{"model": "segmentation model", "dataset": "flat shapes of many kinds, plain or patterned, on busy backdrops", "train_examples": 97500, "image_size": 64, "crop_scale_min": 1, "horizontal_flip": false, "translate": 0.06, "num_classes": 21, "encoder_arch": "vgg", "encoder_norm": "groupnorm", "encoder_activation": "relu", "encoder_weight_standardization": false, "encoder_depths": [4, 7, 7], "encoder_kernel_size": 3, "encoder_stem": "single", "encoder_widths": [80, 128, 240], "encoder_downsampling": "stride", "decoder_norm": "groupnorm", "decoder_activation": "gelu", "decoder_weight_standardization": true, "decoder_widths": [32, 64, 128, 128], "decoder_blocks_per_level": 2, "decoder_block": "basic", "decoder_attention": false, "decoder_upsampling": "pixel_shuffle", "init": "kaiming_normal", "residual_init": "none", "optimizer": "normuon", "muon_scale": "original", "learning_rate": 0.014, "momentum": 0.9, "nesterov": true, "orthogonalizer": "polar_express", "adamw_lr_other_params": 0.001, "max_grad_norm": 3.0, "max_steps": 8000, "batch_size": 128, "epochs": 10.5, "lr_schedule": "wsd", "decay_fraction": 0.2, "final_lr_fraction": 0.1, "warmup_steps": 800, "weight_decay": 0.09, "adamw_weight_decay_other_params": 0.05}
Rows from block 15 of the encoder, named by matrix and row number. Each number is 128 + 24 x the weight over its row's rms, rounded and kept within 0 to 255. All counts start at 0.
# conv: 3x3 conv (encoder.blocks.15.conv.weight, 240x240x3x3), inputs 136-143, a 3x3 kernel for each
conv.128 [131 137 130 103  92 120 106 103 121 148 132 150 159 121 144 134 131 142 142 138 164 127 129 134 128 130 121 135  87 136 178 129 125  71 104 125 166 134 152 127 183 140 131 147 142 113 142  75  61 142 112 111  73 108 127 151 124 130 131 147 134 114 127 150 154 108 126 114 153 147 172 137]
conv.129 [138 139 134 131 152 155 125 114 151 135 146 139 135 129 127 125 121 119 129 136 124 135 132 103 135 123 122 109 132  95 138 132 152 151 108 174 138 120 144 153 176 134  99  59 152 150  33 174 187 187 165 113 151 154 154 129 132 131 142 139 164 111 140 170 111 139 125 123 133  95 165 109]
conv.130 [109 134 114 132 148 141 137 125 130 120 108 122 132 121 119 119 101 135 124 161 135 133 108 139 111 152 121 138 144 151 149 130 154 147 106 103 164  81 168 123 144 139 117 186 156 125  66 133 173 168 109 164 160 147  72  89 108 134 127 153 160 109 114 149 131 132 113 149 136 184 102 135]
conv.131 [108 111 124 116 122 113 110 142 128 119 126 128 142 119 142 129 131 120 138 134 146 112 128 150 115 123 132 133 156 131 107 178 149 104  88 123 127 169 163 164 117 141 141 105 128 196  68 126 110 222 125 118 184 152 140 132 119 118 113  91 133 114 128 134  94 114 127 134 112 154 107 145]
conv.132 [ 95 143 134 130 127 155 126 103 103 144 128 155 132 108 156 119 139 146 144 144 137 111 128 112 124 128 131 107 106 183 138  63 117 137 153 147 140 135 128 145 148 111 126 109 112  66 159 106 126 159 118  82  89 152 115 114 104 142 155 133 112 148 133 126 142 121  74 132 179 116 116 118]
conv.133 [134 125 128 155 113 143 128 119 140 118 132 148 110 127 100 135 116 146 144 143 142 117 152 132 129 153 108 150  92 111 143  99 172 137 122 112 127 183 105 143  98  90 101 108 159  98 147 132 135 126  62 107  78 138 140 159 149 177 106 129 211 169 134  87 154 110  93 112 152 131 154 130]
conv.134 [133 136 141 118 126 125 122 104 122 138 137 136 144 136 141 136 140 143 130 116 131 135 126 128 141 139 136 141 163 165 136 169 145 116  95 131 127 128 188 110 116 124 115  79 108 105 121 188 108 109 148 123 124 110 158 154 124 118 137 129 131 122 120 100  88  95 105 102 128 110 101 143]
conv.135 [147 138 121 127 143 128 129 132 132 108 115 119 255 178 118 138 156 133 122 122 138 138 123 155 145 131 139 142 129 128  59 122 128 119 156 135 146 165 127 103 129 146 114 139 135 115 109 133  66 136 153 115 102 179 116 116 103 137 140 156 151 125 146  93 123 144 125 145 172 124 121 121]
conv.136 [143 124 104 144 147 142 110 125 132 119 130 123 127 142 122 132 103 127 123 124 105 138 121 132 134 127 121 136 114 164 117 234 140 137 146 146 120 149 161 111 182 102  87 173 118 119  97  78 130  78  63 162  73 110 148 139  95 136 162 136 151 130 124 111 126 105 123  96 104 150 128 141]
conv.137 [123 117 144 191 164 134 156 157 116 117 123 120  97 140 117 136 134 131 148 118 135 129 120 117 127 109 104 109 103 128 129  90  90 132 100 109 126 101 114 119  49 117 140 123 140 171 107 117 181 110  96 109 122 121 110 109 135 124 101 103 135 118 118 140 117 102 108 114 107 134  80 128]
conv.138 [147 135 132 135 143 143 152 144 168 119  99 103  95 112 110 136 139 128 148 113 130 140 130 129 128 114 112  96  82 107 106  69 102 126  88 123 121 112 121 126  69 111 130 106 106 143 130 116 163 131  67 120  96 112 112 133 131 126 107 111 139 141 135 125 109 115 116 121 124 158  98 155]
conv.139 [121 126 110 149 127 130 118  93 130 117 129 135 127 140 114 108 123 129 117 127 134 124 123 115 122 131 118 136 136 120 130 134 130  99 111 110 116  60  46 128 106 119  90 106 139  73 116 119 124 139 160  44 113 138 116 148 119 132 136 158 125 122 127 118 122 168 109 152 161 147 131 118]
conv.140 [147 141 131 122 147 147 108 131 139 130 132 118 123 109 139 136 140 117 118 146 137 130 135 142 105 133 134 150  79  86 156 206  89 108 105 157 155 107 180 135 172 114 118 109 114 165  90 139 125  54 153 141 120  94 137 120 156 124 160 144 118 110 121 151 113 129 109 129 114 107 132 142]
conv.141 [110 147 172 147 154  94 139 103 153 135 113 162 143 168 129 118 123 124 134 143 125 163 139 124 127 159 110 100 137 143 124 175 109 150 149 114 123 129 121 123 155  86 111 142 105 108 130 107 158 107 105 113 154  93 139 178 126 122 119 151 126 137 128 110 155 124  76 113 142 128 143 145]
conv.142 [165 127 133 140 137 143 130 135 168 124 103 103  93 109 111 134 139 134 142 117 128 141 134 128 129 113 110  84  99 106 119  78  75 143  97 148 129 114 122 129  74 105 119 112 109 129 117 112 151 141  67 130 102 116 108 121 123 128 122 112 134 137 133 123 114 106 115 129 128 160 114 146]
conv.143 [111 108 121 112 106 119 120 128 132 124 130 114 135 114 145 125 114 117 140 117 118 152 117 117 141 111 122 124 143 145 130 177 135 125 125 121 150 176  91 124  75 134  93 140 121 112 151 137  33  85 107  56 118  91 128 117 144  93 122 116 116 117 125 124 134 156 182 155 161 160 135 120]
conv.144 [136 141 152 166 134 147 179 115 152 197 166 120 154 156 131 127 136 123 110 126 131 142 122 122 135 111 126  97  97 148 114 135 125 118 126 130 144 195 120 111 114 134 118 113 148 116 128 116 110 130 130 118 114  91 108 156 154 124 135 133 119 112 140 116 128 129 121 121 151 146 117 147]
conv.145 [ 94 141 136 125 111  98 132 152 130 124 124 132 144 129 135 144 132 135 135 135 125 116 112 133 114 123 117 127 144 138 102 141 127 197 127 161 120 174 116 146  58 124 144  89 113 105 191 157  67 153 160  74 103 160 154 108 126 135 120 147 117 122 111 122 104  97  99 122 118 159 114 109]
conv.146 [130 142 126 123 134 118 103 122 161 130 128 137 131 141 130 114 110 106 140 141 122 137 149 121 141 122 134 118  68 124 123  88 130 128 137 184 104 117 125 131 107 118  84 113  92 188 134  98 171 143 141 120 137  73 255 158 113 226 155 113 150 117 125 139 126 112 114 131 144 127 129  72]
conv.147 [130 111 113 117 133 130 124 151 148 133 125 117 126 156 125 135 137 140 121 144 107 139 113 118 136 139 143 170 174 167 132 134 111 150 152 130  92 147 125 112  96  72 168 171 153 157  91 185  94 159  69 130 149 120 139 117 144 166 159 129 128 125 123 116 134 115 120 160 153 131 151 108]
conv.148 [ 99 116 126 140 133 137 142 127 134 128 127 128 132 131 116 141 151 139 145 152 139 128 131 152 113 119 134  88 114 110 129 243 133 111 141 116 101  82 164 137 175 160 120 111 155 146 146  77 129 112 148 102 137 163 109  83 138 102 118 135 155 174 154 179 161  97 121 149 105 118  90 135]
conv.149 [158 115 143 150 118 130 131 111 114 106 125 113 122 135 131 128 134 108 116 147 137 135 123 153 133 116 125 126 111 114 111 174 142 131  81 102  83  92 152 100  82 142 108 144 119 107  88  85 114 167  99 138  92 181 187 147 139 126 126 100 117 140 121 161 125 165 137 151  84 155 120 134]
conv.150 [132 134 150 125 129 104 135 140 149 111 119 141 134 135 135 136 136 137 126 137 142 130 136 116 134 134 146 119  75 164 124 131 106 167 113 139 132 114 118 137 124  67  93 122  36 155  82 144 142  92 109 119 127  99  95 128 150 122 129 131 130 143 114 120 122  99 125 116 110  98 108 119]
conv.151 [107 143 138 103 124 136  89 110 125 131 136 130 116 112 113 137 116 136 138 132 127 132 152 142 131 129 124 132 122 126 148 151  92 130 129 141 104 184 150 186 177 153 137 164  76  63  98 121  85 137 112 128 127  54 110 131 126 164 126 124 138 142 129 133 143 115 105  89 141  90 153 100]
conv.152 [134 122 154 207 159 171 187 251 126 101 132 115 138 133 126 121 135 136 120 109 124 129 134 149 120 128 102  78 169 164  98  96 128 157 115 164 129  81 128 114  93 131 165 151 116 115 112 106 162  68 146 135  80 187 118 120 141 122 148 131 111 100 144 118 133 145 144 124 133 131 124 121]
conv.153 [144 145 136 119  98 133 101 122 134 141 116 130 130 123 123 107 115 122 130 139 101  93 122 172 126  98 154 110 175 140 123 151 174 138  99 118 145  84 105 129 132  77 170 122 126 140  92  57  97 122  33 153 214  73 155 116 123 153 145 145 132 132 127 151 130 128 113 135 153  83 122  98]
conv.154 [136 103 109 138 106 117 136 154 131 140 143 121 140 120 143 154 136 134 133 134 139 152 160 123 129 160 136 118 108 123 144 227 108 166 154 145 188 111 155  94 118 162  90 123  90 108 163 128 140 139 152 138 116  82 161 113 124 127 134 126 115 123 149 151  98 102 157 137 112 167 120  90]
conv.155 [137 146 150 105  97 147 127 112 123 132 192 110 146 152 115 103  96 139 118 117 104 123 113 143 117 111 152 117 110 163  75 151 129 137 160 147 149 149 149  89 135 132 128 119 154  33  89 178 126 104 122 132  75 101 103 154 122 103 141 163 124 147 123  91 156  88 148 138 175 118 159 191]
conv.156 [120 128 135  97  94 139  86  87 137 148 109  98 136 126 146 115 123 119 127 132 118 119 131 125 120 113 106 102 139 106 166 151  92 146 126 125 164 111 136 140 115 104 115 163 119 137 156  87 111 130 208 148 126  93 127 165 136 132 114 129  98  96 119 120 125 115 132  96 107  85 113 139]
conv.157 [136 130 136 146 134 114 107 127 120 255 126 121 117 127 107 127 153 138 145 118 134 129 130 128 124 153 124 155 180 171 140 153 127 129 147 148 182 158 127 107 129 141 148 122 136 107 117 162 116  94 168 144 121 134 138 136 142 129 155 163 140 120 133 113 123 157 124 121 127 140 106 103]
conv.158 [141 145 140 120 142 128 135 147 134 209 169 126 129 117 120  99 139 135 158 112 114 143 136 110 126 103 143 135 146 194  49 152 131  88  66 138  82 154 127 103 112  94 105 100 136   0 130 191 111  91 112 153  98  77 135 139 146 179 139  99 108  98 128 106 103 123 122  90 108 104  95 118]
conv.159 [135 125 127 141 120 105 118 144 122 131 168 123 218 116 142 244 180 122 133 151 139 151 142 138 111 145 127 119 130 129 129 152 126 155 163 168 160 182 143 171 153  95 106 124 155  72 112 173 180 128 107 147 113 204 137 108 124 141 149 175 140 145 130 151 165 167 125  95 125  94 111  61]
conv.160 [138 142 116 131 143 137 108 128 121 113 100 111 102 146 133 121 143 147 148 139 117 120 118 143 130 120 126  95 144  91 129 137 122 122 127  85 142  88  90 159  39 121  52 111 131 125 160 123 153 161 132  58 138 138 141 180 109 162 144 131 140 147 145 144 108 111  89 136 145 111 137 154]
conv.161 [ 82 114 135 113 143 153 140 135  93 126 118 122 115 138 136 127 146 137 120 148 126 112 156 119 136 134 154 160 133 167 101 255 166 101 120 131 139 114  91 124 166 120 159 144 111  99 110 127 139  84 114 116 127 117 107 155 125 129 107 150 125 105 131 111 152 124 134 110 152 125 149 117]
conv.162 [125 141 137 108 133 137 151 104 135 126 116 155 131 120 142 141 129 139 127 134 134 107 131 134 113 133 128 185 127 161 118  77 135 151 122 121 181 181 158  74 121 120 109 129 129 107 195 104 126 166  87 153 158 120 102 124 123 178 123 131 129 129 121  98 126 122 152 196 130 114 114 140]
conv.163 [145 129 148 124 108 127 124 130 126 142 106 125 147 134 145 137 144 155 122 149 157 127 135 127 128 126 116 101 103  91 152 105 161 107 156 154  98 121  99 162 214 149 112 154 175 165 170 183 118 166 156 130 100 123 129 146 132 164 119 129 141 140 114 143 127 138 162 150 114 130 111 123]
conv.164 [140 152 129 125 132 102 114 133 155 129 142 124 104 140 150 124 173 132 120 169 122  98 133 141 142 107 119 162 145 133 143 142 189 134 155  89 172 181  91  74 105 113  99 138 100 168 140 134 109 164 130 138 155 162 175 125 129 211 139 131 175 118 132 114 101 152 152  44 141 134 138 130]
conv.165 [ 90 152 115 127 125 142 129 115 125 139 121 120 121 141 143 138 125 124 154 108 105 121 118 121 107 112 128 151 158 109 151 131 157 121 149 125 163 108  83 177  81 114 126 119  80  92 136 150  81  74  62 133 195 193  88 119 108 138 146 147 142 142 119 118 127 131 121 190 137 143 154 134]
conv.166 [129 112 139 113  92 110 108 143 122 127 115 117 136 144 126 141 136 110 133 122 110 111 118 122 128 108 136 160 122 158 164 160 171 122 134 126 124  77 114 161 134 131 152 134 103 124 117 107 225 162 183  96 105 157 144 105 101 160 158 136 141 143 151 125 148 150 125 139 127 126 154  86]
conv.167 [142 147 126 103 120 123 135  99 136 141 121 145 129 130 135 127 122 131 142 120 112 119 122 126 122 146 140 148  83 120 116 108 135 109 123 117 118 119  92 118  42 170 161 116 103 118 163 162 137 138 130 181 122  96 120 135 140 102 126 126 126 134 144 113 157 143 148 154 131 134 116 120]
conv.168 [112 121 120 125 142 130 130 131 139 116 136 129 133 137 145 143 134 137 137 136 134 129 143 123 134 131 139  99 160 143 116 144 121 136 101 121  93 126 129 129 112 138 111 124 134 149 172  82 107 171  99  89 180 117  88 109 122 128 124 139 141 135 120 122 128 134 120 143 162 138  87  79]
conv.169 [125 132 115 129 132 129 133 102  98 134 119 130 129 130 126 124 121 140 116 109 138 126 136 111 143 133 108 127 142 155  97 156 160 145 159 111 112 180 128  64  88 111  88  91 115 103 127 117 118 173  93  98 133 140 120 165 123 131 132 118 138 127 118 115 136  70 158 118 146 135 178 132]
conv.170 [150 173 143 121 217 126 203 146  92 127 134 116 129 105 127 144 111 141 127 102 128 126 137 157 117 166 148  73  67 115 122  81 131 119 135 107  92 144 133  95 150 106 184 178 173 131 173 110 139 140 137 107 101 157 135 129  99 104 134 165 108 140 107 184 133 145  97  86 134 103 138 118]
conv.171 [121 126 122 145 135 135 113 116 136 136 122 134 108 127 132 122 123 118 131 127 156 155 136 137 154 144 140 149 100 122 212  86 107 126  85  97 168  88 123 151 140 102  48 126 122 113 127 106  94 141 131 134 205 147 136 102 118 170 132 118 164 126 152 106  88  94 145 122 139  96 150 117]
conv.172 [164 154 130 130 125 114 124 139 143 124 113 128 118 108 135 120 104 143 123 135 156 142 131 134 135 133 116 122 135 109 131 193 153 100 119 100 149 132 161 117  83 160 130 140 116 103 118  86  98 134 166 166 157 112 119 136 121 104 127  98 121 122 130 135 156 138 111  84 109 133 147 147]
conv.173 [184 184 124 229 146 131 144 112 147 118 144 139 132 135 139 125 137 136 145 135 133 136 143 139 110 126 134  97 139 112 127 134 121 161 143 138 135 119 107 138  96  91 168  86 118 211 145 197 104 131 122 106 110 135 117 149 124 135 136 139 120 125 129 114 116 126 102 120 145 119  88 124]
conv.174 [ 78 129 137  76 108 139 121 170 156 118 120 126 106 125 129 133 127 147 160 162 150 124 151 125 125 122 124  80 103 123 134 100 135 111 128 143 152 102 155 156 125 146 139 156 112 139 125 102 114 175 118 163 124 125 128 138 118 176 149 119 119 115 131 120 115 136 119 125 103 128 144 123]
conv.175 [133 129 132 108 130 132 145 127 144 129 136 134 119 110 115 120 115 135 129 134 145 116 107 101 128 122 133 158 137 132 116 121 110 116 138 107 142 125 136 130 127  76 150 129 122 124 143 186  99 131 170 101 172 116 145 111 116 134 109 130 134 120 125 155  99  76 106 119 155 132 111 117]
conv.176 [146 141 143 119 110 161 166 149 151 138 166 154 116 101 108 128 156 143 118 111 145 118 114 127 108 113 129 129 137 183 102 128 100 186 138 123  71 166 164  83 116 123 129 117 133 103  93 138  95  92  93 165  95 121 120 125 157  89 132 117 113 129 133 103 135 131 122 105 109 111 107 124]
conv.177 [169 157 144 151 161 154 133 148 170 115 113 100 134 118 109 122 129 144 104 116 130  90 117 140  88 118 138 128 122 135 128 118 125 155 140 165 109 110 147  74  52  82 113  75 130 111 130 119 114 111 109 128 119 180 138 133 134 121 121 131 132 130 126  88  94 128  99  88 109 109  86 130]
conv.178 [148 143 129 136 133 147 150 117 147 134 111 106 136 120 121 110 125 124 146 124 138  97 127 125 128 115 134 126 105  88 133 109 127 126 141 133 140 127 156 146  91 144 158 100  92 124 142 130 101 115  97 161 130 161 121 129 153 147 104 121 149 113 114 127 105 130 104  97  98  65  87 148]
conv.179 [139 178 147 133 121 105 136 138 140 124 120 105 116 106 136 127 108 143 119 136 136 119 116 124 120 127 129 149  88 185  58 142 102 148 134 150 107 128 109 108  43  91  60  81 100 122 166 162 120  91 117 119 147 139 137 171 139 140 100 134 137 128 143 122 106 167 143 114 130 145  97 131]
conv.180 [114 174 122 172 234 139 191 193 136 106 105 139 117 120 129 114 131 139 133 126 145 106 133 114 116  98 128 122  82 133 137 166 133 112 140 157 104  99 145 153 126 114 113 108  98 159 137 154 176 105 113  72  76 136 133 115 100 119  97 123 143 136 115  91  96  86 131 141 134 127 106 112]
conv.181 [136 124 143 132  99 153 104 102 103 115 120 111 132 123 148 105 156 117 129 124 128 119 121 112 139 120 120 149 127 174 140 246 170 124 109 107 153 255 164  87  64 183 137  82 121 177 159 137 131  84 140  76 110 126  99 118  65 158 128 121 126  99 114 167 150 101 118 121 109 159 118 107]
conv.182 [131 130 128 111 126 141 147 134 148 143 128 130 140 122 121 140 138 101 121 163 137 116 127 137 145 120 104 122 157  99 132  87 146 142 156  85 133  77 162 165 208  89 121 128 119  92 157 122  98 145 140 109 158  63 137 144 134  93 140 153 119 132 127 147 147  91  73 120 124 101 137 174]
conv.183 [132 116 157 148 146 108  98 119 121 141 133 139 140 109 130 133 146 143 115 134 100 114 119 110 108 114 139 146 116 132 141 228 132 176 136 164 141  97 114 130 159 150 172 125 132 110 160 178 121 171 155 181 111 132 146 118 153 168 108 120 114 150 128 136 148 120 135 155 172 121 125 132]
conv.184 [147 125 126 124 115 148 112 111 147 160 128 123 132 114 125 130 154 124 123 123 126 114 113 137 107 101 123 146 149 133 145 255 137 134 146 152 118 131  93 129 124 199 138 137  81 199 121 170 179 167 174 156  80 208  98 117 132  88 104 162 149 126 114 103 110 113  98  83 110 122 146 135]
conv.185 [133 126 141 152 120 134 143 131 132 131 222 128 155 242 142 120 161 138 121 111 146 152 117 114 123 115 130 110 138 183 106 127 162  99 122 154 186 129 122  87 110 187 161 111 163 100 104 149 140  92 180 202 125  83 108 133 134 136 141 119 129 119 120  89 129 123 109 127 102 185 156 129]
conv.186 [139 129 133 108 127 126  39 104 136 130 127 141 128 138 116 155 126 132 125 161 142 143 166 138 127 148 132 110 144 106 142 121 130  99  81 103 151 172 128 173 175 143 161 215 143 145 118 118  86 127 156  33 146 174 148 134 116 121  91 106 141 112 129 142 159  96 152 129 115 134 173  66]
conv.187 [144 133 131 143 128 149 158 152 125 117 119 139 112 158 140 120 140 136 127 128 110 155 130 145 132 129 125  89  94 136  99 160 118 118 124 126 121 202  86 135 142 126 145 156 148 102  98 136 138  83 107 128 133 142 126 170 127 102 149 153 154 105 116 135 127 118 128 107 136 125 127  98]
conv.188 [154 124 136 150 113 124 158 165  91 118 116 116 105 139 127 120 103 143 114 149 122  97 126 123 134 118 121 107 102 131 153 142 145 143 155 193 184 109 122 143 121 119 118 137 115 124 128 174 215 137 139 130 106  82 113 120 116 112 109 116 136 134 128 119 152 149 133 129  89 118 170 103]
conv.189 [130 121 117 140 141 147 149 157 133 132 102 128 123 110 134 132 131 109 120 132 100 139 119 135 143 157 132 150 129  80 129 132  73 197 174 176 141 105  94  94 111  97 122 102  93 106 138 118  94  92  30 121 157  65 122 177 167 108 132 173 121 141 120 119 103  95 143 157 122 146 148 125]
conv.190 [131 117 134 157 112 107 140 134 129  93 100 132 150  92 136 120 107 131 120 104 129 107 106 135 129 149 109 174 145 118 160 159 114 112 163 157 107 128 154 136 114 102 193 150 101 182 117 107 162 115 120 138 102 161 140 159 144 144 148 137 121 147 129  99 101  74 101 144 118 122 121 152]
conv.191 [122 116 120 119 173 164 152 128 173 136 134 117 110 116 133 132 122 110 124 110 123 132 101 134 127 122 141 156 128 119 178 107 105 123 144 142 141 137  90 120 170 140  87  63  76 194 187 162 154 183 178 181 140  83 127  71 114 111  78 121 121 153 143 142  96 146 152 138 105 141 170 147]
conv.192 [149 120 104 134 158 121 133 166 141 146 121 110 147 127 132 131 124 137 130 143 160 113 104 124 116 127 120 141 150 121 219 184 129 133 140 155 140 110 107 187 206 138 110  85 132 110 169 124 154 175 153 104 122  88 117  92 101 178 148 141 119 121 109 107 118 126 140  92 126 142 152 119]
conv.193 [126 137 174 116 142 127 137 140 124 106 118 115 105 127 133 121 113 123 129 132 133 111 115 132 108 139 141 119 137 164 129 144 136  96 187 143  76 136 127  50  85 139  86  72 112  95 160 120 184 170  85 125  94 134 127 165 131 125 112 129 103 135 131 121 112  76 111 109  78  74 121 119]
conv.194 [141 128 130 103 138 129 121 118 113 253 102 124 165 107 113 122 113 115 121 106 127 128 175 128 132 128 132 132 145 112 183 150 138 159 109 114 165 145 155 128  93 113 116 178 132 106 178 134 158 151 146 141 143 155 142  66 142 149 150 161 127 141 128 136 130  75 130 129 114 165 102 110]
conv.195 [135 129 129 123  92 120 138 133 132 128 128 135 115 127 118 105 114 128 121 110 139 122 122 127 132 128 140 100 143 161 130 204 112 155 134 150  62  84 125 103 100 113 112 113 121  99 140 113 138 192  43 174  96  76  93 135 132 129  71 106 124 116 131  98 117 157 128 113 140 164 101 116]
conv.196 [123 126 122 132 134 139 132 136 141 121 131 121 107 113 123 120 115 111 131 134 125 140 128 135 134 133 136 115 104 135 134  82 132 151 144 131 149 118 144 153  81 133 132  95 131 134 112 172 110 126 147 128 116 129 114  96  85 124  81  71  85  92  93 150 108 106 156 101 120 159 117 122]
conv.197 [145 114 132 114 122 141 146 137 129 126 137 147 141 105 135 138 140 145 135 115 125 126 119 133 132 138 110 159 129 122 127 104  91 156 111 145 110 115 113 120 155 123 148 107  54  70 113 118 156 131 146 181  67 129 137 122 141 149 132 135 147 142 125 117 137 126 127 121 119 109 137 121]
conv.198 [117 161 117 113 149 107 121 123 119 147 110 119 129 140 128 126 133 128 142 131 128 145 142 137 114 142 142 109  95 114 134 136 129  96 111 168 135 133 128 145 102 123 159 179 127 147 192 121 128 176 140  68  80  98 155  94 132 110 126 133 128 117 152 113 123 142 114 139 111 169 121 114]
conv.199 [144 120 137 138 136 109 133 116 122 119 120 149 145 147 114 141 136 116 148 142 101 121 144 108 119 122 115 102 122 123 124 147 155 160  92 138 163 109 103 127 105 139 159 135 110 119 100 124 141 154 172 159 123 137  65 108 112 128  89 112 125 138 135 119 102 133 123 118 126 134 152 113]
conv.200 [129 132 137 125 146 158 135 151 176 128 125 117 121  98 133 132 111 131 123 137 145 131 143 126 127 132 137 122 132 169 124 131 153 142 121 124 142 128  78 127 120 153 112  92 117 123 139 160  91 177 104 123  84 102 134 126 105 110 106  94 107  89 108 181 138 101 140  96 133 151 133 127]
conv.201 [134 108 123 128 126 113 125 132 122 123 136 134 128 135 132 138 102 133 142 114 145 128 122 131 122 139 120 115 122 135  98 175 146 132 140 126  99 160 138 119  92 152  69 119 104  95 122 115 153 146 148 148 128 109 152 110 109 150 121 114 138 142 130 113 134 138 127 130 136 140 116  98]
conv.202 [123 126 121 131 134 139 133 137 142 122 131 121 106 111 123 119 114 111 131 134 125 140 128 136 133 130 135 130 102 138 152  96 117 145 149 124 153 124 141 143  89 133 129  96 129 135 110 167 122 128 157 126 115 138 115  95  85 125  84  74  87  93  94 153 104 108 155 109 120 157 116 120]
conv.203 [132 109 110 124 130 129 149 124 143 133 103 114 115 112 114 165 127 111 116 132 123 135 158 133 121 115 142 126  80 112  95  82  82 119 156 151 141 109 113 169  97 120 172  99 164 104 100 147 145 146 173 119 153 159 112  97  96  99 109  78  90  96 125 136 116  88 135  77  93  85 154 103]
conv.204 [123 131 137 121 134 142 125 110 132 123 112 122 121 127 142 126 129 116 152 119 129 140 103 133 129 125 131 122 109 105  84 118 120 138 128 130 110 116 143 112 143 121 128 126  97 125 181 147  89 123 132  85 145 153 153 148 145 126 120 117 133 126 122 105 142 115 156 155 130 119 141 118]
conv.205 [125 150 122 142 116 117 138 117 128 122 113 137 147 137 120 128 120 113 147 119 107 120 128 118 143 128 146 129 111  56  94 255 109 130 139  93 121 187 180 135 155 120 151 126 142 105 125 176 111 113 177 138  97 147 126 153 182 153 127  72 121 140 143 167 118 113 102  92 134  88 136 142]
conv.206 [140 130 155 108 139 148 185 147 136 122 137 134 129 128 110 123 146 128 115 141 115 127 133 109 117 144 121 127 102 138 121 209 113 150 142 130 115 115 163 123  96 142 138  78 123  75 114 117 138  96 153 127 163 167 148 103 154 132 146 114 114 139 118 160 142 185 125 108 126 130 168  87]
conv.207 [134 142 136 122 144 118 110 122 121 135 143 136 119 107 111 130 116 146 134 114 119 129 127 115 122 120 137 166 163 167 143 145 123 150 166 148 155 125 100 128 146 113 166 124 115 135 128 133 109 126  94 103 111  91 112 180 110 143 255 174 148 231 143 144 126 138  85 133 135 125 144 136]
conv.208 [119 123 132 139 134 115 157 135 138 131 129 136 116 139 112 109 132 134 127 119 131 119 121 144 118 125 131 128 146 161 124 113 147 160 136  96  78 132 156  57 144 141 150 145 148 162 124 141  95 120 142 112 159 162 131 139 153 123 142 136 119 112 143 116 148 158 155 132 131 124 130 127]
conv.209 [132  90 120 124 142 145 133 135 107 128 145 120 147 144 132 133 122 133 135 146 124 131 131 133 120 120 120 131 142 101 141 138  91 136 121 151 139 213 114 192 154 104 150 109 120 120 178 146 165 140 129 111  86 149 139 148 131 143 147 127 145 121 115 102  94 137 107 125 148 172 144 121]
conv.210 [123 108 131 134 123 128 110 120 131 132 128 110 125 114 129 139 118 135 127 136 132 137 116 116 123 119 140 153 151 107 135 189 125 164 112 116 130 164 143 155 123 128 114 124 117 126 180 112 126 162 140 111  92 144 132 108 133 130 127 127 121 108 141 117  81 140 135 103 147 168 158 130]
conv.211 [122 138 129 147 138 135 137 115 129 119 117 132 116 118 136 123 119 156 114 131 129 126 130 126 134 132 128 119 142 141 119 201 137 157  95 138  87 153 131 122 202 127 148 122  97 158 173  94 119 140 146  87 138 121 123  80 111 113 133 127 139 125 149 135 134 149 172 106 128 140 143  81]
conv.212 [130 105 119  91 104 130 114 142 140 125 125 119 143 134 134 136 128 114 130 138 113 149 136 117 128 147 129 110 128 149 130 134 143  92 123 146 135  94 125 197 177 131 144 146 173 149  83 105  98 103 197 102 123 118 110 113 122 125 135 127 142 145 120 147 141 122 132 118 135 147 151 142]
conv.213 [137 116 123 140 141 139 132 125 104 122 129 130 124 124 130 133 130 138 115 128 131 130 155 152 130 143 128 135 144 144 173 114 113 130 120 153 140 112 108 139 168 105 134 135 119 138 245 172 121 121 148 102 171  59 171 116 125 158 147 143 116 148 137 160  89 129 136 171  84  98 130 127]
conv.214 [110 146 136 120 127 111 129 130  96 131 115 147 125 118 138 141 157 145 110 137 138 146 126 131 156 157 159 121 138  98 157 139 139 108 124 104 132 125 141 150 207 136 108 114 118 119 113 121 161 255 102  73 139 127 137 111 136 121 143 111 132 144 130 120 125 128 140 139  86 150 150 149]
conv.215 [131 119 108 122 107 137  80  86  97 127 138 108 130 130 118 129 132 107 119 137 119 123 104 107 130 119 125 110 143 165 129 162 142 161 155 133 114 105 110  86 143 138 131 133 173  99 103  86 176 101 122 119  80 119 104 125 133 128 113 151 148 135 135 161 135 170 116 141 152 115 148 148]
conv.216 [129 137 144 126 123 131 106 121 117 113 117 130 130 127 138 122 133 131 127 112 118 121 131 113 109 136 136 144 108 176 132 103  89 126 159 111 156 152 144 123 140 153 153 112  74 155 138 103 144 120 121 157 115 136 127 142 118 129 122 138 150 143 122 113 132 137 128 157 151  62 149 131]
conv.217 [132 139 133 129 122 126 139 131 143 121 130 118 120 140 106 135 129 126 122 139 140 124 115 116 126 119 121  95 143 145  88 115 127 112 118 157 122 129 139  67  72  44 118  64 107 102  88 176 168 128 180 148  98 119 147 145 143 133 141 126 122 126 122  86 112 138 149 151 126 141 172 131]
conv.218 [123 124 131  97 102 135 142 159 112 134 149 122 112 132 132 143 159 126  98 135 114 136 127 151 136 150 130  84 134 117 156  69  97 148 142 152 138 139 184 168 114 111 170 139 140 125 114 123 185 160 158 119 142 104 255 235 133 254 153 121 154 115 114 142 139 166  87 128 132 142 109 142]